Weights of a small contrastive image-text model.
Data: 195000 training examples, 8.3 epochs.
Rows from block 2 of the text encoder, named by matrix and row number. Rows with one number belong to one neuron. Each number is 500 + 25 x the weight over its row's rms, rounded and kept within 0 to 999. All counts start at 0. Numbers have three digits each. After the name is the row's rms in percent of the matrix's.
# fc1: MLP up (text_encoder.blocks.2.mlp.fc1.weight, 768x256), inputs 0-63
# fc2: MLP down (text_encoder.blocks.2.mlp.fc2.weight, 256x768, transposed), outputs 0-63
fc1.8 077:502524491482482494495469510466509505500482491507464497476465497536532481516501486530497448528501536486514451511443500540487464539486542469573487486548489525491531488489492488509534471524502487
fc2.8 086:502524536511521514489502477521526442472489494499542502504514480510481478518454514544519500450525464490526509472522507487483499502508529542452532445533494477505505522508519494503481494508532529
fc1.9 095:441504544501488484539550517477483519509497523527540488500518473486544552500530489468481456532495465484502507488500525518479503487503504534495493515500525539485483489480465515518521436492528512
fc2.9 094:537480486483510566519459483476522541504496499494520514479531513544520474485472496528490462461482512466476521508487489478489550495496484489533474491495504483496547527466484509467464567530514490
fc1.10 110:498442508504532473512490536490488561546484508509534541495569476489480504512482516494499511510524499502484467527533466505469480493494500461524487416472479499487517504499511487484532499502504494
fc2.10 104:466470484522456515557467520517516482457503500502513472491517520501500488537497495552539547527487507546548523494485484456496530527480490517533515562477448474489492475478525477527483492466527525
fc1.11 094:482488472520542498518526484535453520482530477494517491461524495515516508519463444532523508538484534494497508456508515500509499503500498483513532516526515489487477489558506455469441471513508514
fc2.11 105:558497506451479487496510521473527445578463495494457488488471479564514499510503521519488509489485481511511523514484504490453512513516527548470493438513564490493489477521480533506543508483523489
fc1.12 104:509523470482494524486531475520478482506507481501490497505523484503450521532496480487450484513548462503469457492518483446498522482506482518526462516502509495459492485552495465478474509451487480
fc2.12 109:496505480467493495508485483553451544505515491525443477528511479503519449496458499456548519470476471517527529507474516518461499479466510498508521502493477523485538492482515523521524442482494493
fc1.13 102:504487533517540542526474477465555459524509491492484500500481529523478479504478471462501473553508519542566471537501493542532485473496521509490516513487503497487523506539500527510472505508537507
fc2.13 108:485512504497525538504505456523535502510442511479492503488527497481551488474512519515486489513453502490482525520514521539494530522489469508491547516509502529481501535508518465493519478548427528
fc1.14 116:548499540548508489487453486540487475472482511458516457516509521483483494478497498492496508442497494472514480496501478506509515521481462523527464498464476503535516509500480460476504489484484508
fc2.14 108:488488479488477472468529491469521514507498489525512486528510469492493493485486515480543547534528524510473535508500488497500492477517507448511489519508482502502477521523484504492536557533501517
fc1.15 093:491474522497489505473492525509527531465464524509464524479523502505491480502507529532508528498530509516535472467520516467485509503527484494512505518506529519517443490468495458495502473501473503
fc2.15 091:474529502477536464523480513479507506523518531522506510447505505490518476506481477481480508510488507522463502497457512479511497466487517530527473496474486469477535481538490545529501539542515499
fc1.16 101:525539538490512528520485524501466495526485536459492451469499518490481566527452515478459493507568496493466514498528518505520495506481501464463493539479501467472490515498508509484510491498470516
fc2.16 102:477519475526450488510495481458475536510528501514533542527518498523508491479518504488521533501468479497511543500503487472498478494517520496492507515522440486493528472554498535531471494488532500
fc1.17 089:519473472560474497503448520525496477475499448500468516513514506463476499486536500514492500515524522443476512461531466536458503482504533498531517513514533498508522504473497480517533471493503486
fc2.17 094:484524498471491511492577478494517516523516508474467491514485566524466470492474533505486467527479504487501498523523479492492500499550447502510509516511452495451512479511501531487438520562552508
fc1.18 112:512551505507524515515486507553530493494511484499478490467503516535502491496509476493549534492511502518550542467487537479544497478481504510525492508519517487508469469469476523463511490506511512
fc2.18 121:536499533466514540521475505512497486502513486539458500453493474488527481500514460522471491477518444491486449534471487498504521496477502474506489491493464510495521479506497474511531448519484532
fc1.19 094:494530479523509501532524481477477455496494480481518483502507522481502512520484506480500467457509531513548459520504505475508472472455505456533531552494520456477511498494471520490491534528522462
fc2.19 104:514506532516531498514490468493528496531546461478550489483488508483520485488485466531451501489546530530499485492481523502581524523514534508525439493550504495479516451500498479497488503493493514
fc1.20 096:499504467495536460482532517530490469468475500451545478487481496458459492541480569489576497447471504468502478510500513416487500472460480500539508454485549512471492482472480492471486522485491539
fc2.20 094:535490456545454505488484504478484497519495561518500532461468512504467530479492498525475506546472500476517507556479498561453500510519527507499499525502493489552481519462497464510494458483495480
fc1.21 101:468509504532492450521537497529512502481489535502472545486468489512493513501489529541493543478514515422527462506537507492529476467501516507500511464540513500523539508475483528494511547506542502
fc2.21 098:533506506530507539528481485479506485490494503475517478530516491442451500481467502473505562521520545492467524523513486522516530529497511508546515472500476470488476503527475492481476482458468498
fc1.22 118:499485527501496546525536481495472523486566487502520463510498502512508495470533505450532513479509499449521558518491521460463477536530548446528479451533469525500494472465507484514451506499518496
fc2.22 110:493482483453505520509456510503522508485467504528518480499515465488546502492473497514497478507527536509490452492475523494521556503505495467518490474471473502507491497507534521487478480483465499
fc1.23 082:494527475519495425506482490481502487554499499464484465473478453535501497463515484512547517476481480519530493484502495485509506488550448487507516479491485497528482513492445487483533492486519544
fc2.23 090:480495490503505517530535492520531491487479501542498514511520521497497454547494519494519466479510519477518540473491477490493516494480529549487453526524530476500510487482512448502468490484474453
fc1.24 103:499478494492474475497468522485493440488538473483524481487439496523484481495518500516488500487485540490491468467455503452489469502469499521487505551514535462515475475493460438484474500500504498
fc2.24 107:483526521490452481547489538478458487483514484511483490513520519500492486477514495449475519477528504481493511505513457502500482490496496524533502487481503495494488497525549502513503497483524472
fc1.25 096:477501484507515499520529456482475497530485471504524515533493519520495479514521496503503492495531483481474502505500516535492476504450477485520492518529515533464490505541490491489473497467527486
fc2.25 088:526511482494489457539480535534472527447484503489469512487509509478481487520459508531499506537482467493502490543482495479497475505546497530501517466505485478526490541467474503481525469510466478
fc1.26 111:482528459519482538523511493480521481486472515510490512458486475537467496519521500503522515517525478509487487498563492535474526507499508527528516492516505517517469489529557460496515481508513504
fc2.26 108:507501451512532523495439508495529486513471513515512501502520510488425505483483513491470545504491463517483476476517515501519496486489487484488514492448550512468479459530522490549489488521499531
fc1.27 111:492500498492504496486515464439503533501538522476450508491454517464485457468520505498490512526498536522532490508485513536490476502473494519508540501465541522516490458531541538524513506497525522
fc2.27 107:520481517509483490469526456533462479530509448538520520496487504530494503504551510515486507487486498483501536470527470500528554499481519472500548525493444503538479523549492510467473520498471506
fc1.28 091:484462487498494463535509520543505527505526477506539517501478560477536499551478495478516455480475522477457489528507462532539517522494503490480513503464471493509492494476494531528519499506503471
fc2.28 089:507519492490495499472528515446473455516470494479557477502514485499513544516490492508486504511477511455544549475465499479552546530473455532500495540524541474481510492506506487498508503487522491
fc1.29 113:528531537481514520500542473516510489506474472473553502498499508471514529431469494514501489531495479495452514503502518491484503499492512486507530522504484511486499518454527519454456519523480513
fc2.29 099:541532478544514476519506472527495524497555511558464477485528531548518467489485482494523495505483551492528520484512500526520503506512491515495478510537452491478530492549493499494515496491524540
fc1.30 096:481491508488514513491534434501472466449573486501489523439501500520492541473509513495503444489508472513494525554500471519522484514532498451500490543528520493510501446464474481487532487508512502
fc2.30 099:487486426480519468521502486517538538523476518514505565565498516485538502515471485478522538526470507468475511438507515508487517523497525549493491485503507534483479557457490529533463507522461497
fc1.31 094:539495528496508520524479530492451506506479505459502441520535505503473538519448536482490494461506484510499471461499482521485524466475492482540498494460519487522517496501472524472530515465523522
fc2.31 089:522486508521437475509521506504499445523519508513499517516486505469517495446482477467493482451493496490478524504479487479501495518511486526460538506467495492473500508496530504503461494507519514
fc1.32 093:494441466483515470492460518514491495490459546492463499545518484525546523509521461478474540499543528494500500514488512488474493472492500476496497514462536471535525471508496520496527507484495507
fc2.32 113:535497507545503491547491533474495431519497474488538506428493477515466516513474500520502521525475535498455499526476523491502508521501530542495470472518459509520526461477548539501476534530490488
fc1.33 107:531495506518472489496459505499516513545533504484526500523475482448507503490465511504518513505461505493487481484515478504523494526466531481500440488454465482495517503486477477486479513486492518
fc2.33 106:475486500475535521502484463558530514475474482495519490489442471491494544514531505474508531492526492520495490508500527460550458533499453521469504502529486502498460477521469486484486520508535496
fc1.34 095:483487532488475538505451505481486522520462501461478507482512489471476511514548505493512528472498509480537478516538518509513457508525520518510486509477467490511463510502495480523508458470498527
fc2.34 105:515458514477471531471479531509516488478502498471548478506523490500485467527493505518499498437488489535534441534488479525506474509518526452480468517510442489480523497502495510475516488522521507
fc1.35 088:508509491510507520501532454492518487496478506474475539529517539495478488578484477506479493537500514505497503531494523489525458519476490511505521475491523498482485478472545514537489510506523478
fc2.35 090:500526525497532503498505504475480524511515458492499504445519521492510501484500549483513485525537473539473463497548477527504526468502446510496483483491496506546556521529508531486533504492474511
fc1.36 085:567521452475497521464494549501541523506483451490517500518505503519526475541519511471537502463527504480489513532527512517492492505512539534461517553491523506508488525498492439506441505511538515
fc2.36 097:461499487519532509501477504514470529475491466448515542469533488500496536495485509501512453511497510502521511512573470452450484574512494508553483505474468532487493493500508477467524540459469502
fc1.37 087:481454481497523501504466455531476502468459488528479535523543534469480467507518472500532523502520496483492554497512514504519491536551494468475529490480526494493468485475518482500500490509529482
fc2.37 087:544542525497472499552467566457497466504523511466565570504484461510487541487493496508462496493529509516493462490492459485475504486497566505560483525527495513526527521525501489502511505470483514
fc1.38 113:522506544487535519445504470546481456471464473478512510472508503486520508493495539493490453473514517474486492475432477548475445517506476560525527506524477516505559535511458501509449502480456541
fc2.38 096:495450481518507499476487497527495508504527517453553535535493497497523504468550586495493473512486470517511509513514567530509450457513483492479530478444492506498518556507504470464517499498464513
fc1.39 104:504538531508521477436458463457547493532511483522513506515482534477476513529523501538529509532460510471500467479492493467496527530517511503453523510488466530478500492464458518489550488501486477
fc2.39 107:517489469510496514553521534536481465495508507459494496520500519513500476473488450478467483502513445458504484503497478454523510481455544497521540476484504470465483550525503488446512489498517533
fc1.40 093:527514492502496493520523494504505538519462498509495497551530490489542482486530511495522507495475480466485500489528486511478497524500545506494494535506485481483457495507522473499546480499519530
fc2.40 090:478541494477507460469525499505521513451523470484487499491515471503493524516446511537469499504508503479546502465493517477535527525486454487535502465510548573511480500514484533461465523453528472
fc1.41 093:505495513501504500529470497492471513536479497500497485510494502497534507494519507462498476481537450475519531496502514544502484486498507492484440517499529519505482507486437488475474462510532534
fc2.41 103:535471495506525511462496485515529490497510468503501505496498455543512455513492526532500509499462490467519473512473504490502532534526509555548473480532531516474514501507471477510520509522463452
fc1.42 092:493447512458528503521502487482494495535453487501444483503477499511533500470483490443501467492532527509520483485475536508525482506505454480496554482495516494493513503477480511490475469476496498
fc2.42 098:548515504507472474497482503511513492440531524510485486504517467535504513481498539550503489514491473477513505506506486489501503503460527500531449480508517495523497529504504481500495543506528488
fc1.43 102:499494546473521499475464474521494523504498455500549525459513546510507502540490473516496493499466446506498517480447523451466516501509514475524556532564524506511457488547468471514485478509566480
fc2.43 108:532503495502485528521511481447494528482479447475499469494481446485479482530476486545502518477542553523503534514537565525512478507502514532483501493489470483512496560509468538519538463444458512
fc1.44 101:543472499539468532522505516497496513497529482499510479444481482517449500490500520502490515557525526480539501548493458486503512522528514526515475513539501546540477485490481482538461543503529481
fc2.44 099:478535500530491512473507493514525492478510527520476526506516511483503524513480479510498527472515494480468519498451506484534509443467504496472553531542469491518523497495503491505523498462447519
fc1.45 090:503503506501486506493504516457493527490526520534475524494497538533485536515538481446523533523502514462492516521541509499523513488504524506465479492513457542503527466511523518531525450437494492
fc2.45 094:486521532491513463502490481543469478501490512479515442500519528472495459480513462518522462446489526490525510498520448500509506519528547461511490476465504485464477535500510535520502539515443509
fc1.46 101:520521493493536503491497575507556510463494479456518509486492522552479465490510521485504485461502491499456529471521504530485514519487536503483494518470483460497396493533504459497484504491518499
fc2.46 096:461519502531517501497490502530518512476534508547484488535492483512517478470515479487526522510459491505492471537564502469499514500502509472450485451534491533505502507554477559504559504508473503
fc1.47 082:482509473500515512496524477538514486498487517502482506504497530481515512514505517481453486523493546542487513537518521519500530478569485490455462497504469490464506522494479521485526478453485524
fc2.47 085:464482539498498482489550493506530504511464448492509526501477500484527517491484488535511535483510440466521511488487478513513511524470491478573525474442494511468526474514500513472527539529522509
fc1.48 100:507448455506480458530482523475492470466487453472505521532481481485494475498513497486493541486508485510469472478494485506515464454493507510459534533499506517529528472504530494458518452527474565
fc2.48 091:504501521470444506508440485553512525505502516485495508480536477506451503503493456517501479486498444486521492482471510451498536505467512465489525432530526538493451483486498507472464504495498488
fc1.49 112:481445470522465507490506545500463452539481550525489498478526518511498485476479501505490520503513439494487522529499484531456515467470437499460466518550492481493511491495538499500552490486532521
fc2.49 094:514494493513483487536496537529468471510520467502492514490536503513501470488498490487539492492484518510531518499507488451487545507548516515532521505471470501479530492474513468552480494488507540
fc1.50 084:514452531514478480509508447504450499546507513516483505480536504488530454490489504506457516498483505518519509513486450489498514487522515492525531518523508456492528541498515494611499498509514478
fc2.50 094:490476516467470495467523542469484491449461441494496474480493491437496520492512489482483496498492489465481517515510523552483460510499522510483530507480556534499478494496494478472463468516497481
fc1.51 093:492469507508463549470516529520505483513511471497491457512404539507508497515493509479489437450496464514521531529530492500512513514522482491452516494501519491507447430504452500460472563456520485
fc2.51 093:499521470492456487535469524482528495495504493477483532470510543507504463473506520477472511572499509498492512445529491508488498457486461504461503545484539500460471492458515493513513483514504491
fc1.52 078:490500483538481524507534498496491475493487505470540498511478519548523464541570487523491528481520538497481487494492510520459486515551492476484509564463525515525494489478517462515524491505547486
fc2.52 091:494489494495528542505511506476455510519497452457485485492496502491500498461447492477525469528488507505534558540529498519513490538503511514561465465513476541535506497495488520515468478519510503
fc1.53 107:493504517531448488501527491506495486526495507503516524492469476541467520501498505543490485512469484490490497503529524512474516508521490476522493512487526529490442521504501492531512507518514534
fc2.53 097:488554524505557546466491496507538550535522529488521469544561504471498492491493496521489487515519506503506527477517518504482476487481536514475520493502462500478475477532551519516496522477481488
fc1.54 103:501454489489509475490521515490487528480509513543487509490508528512491496496527558500527526482490544521483472529488481510515485496493519509520493482445444508503460451490554496545507544543488522
fc2.54 114:522467484470500471540487528496511451516472492516481509502469466508538519482478492455464499527513481518496567488517537480538512494468528472526497474525529517487499467533441528503538487504511523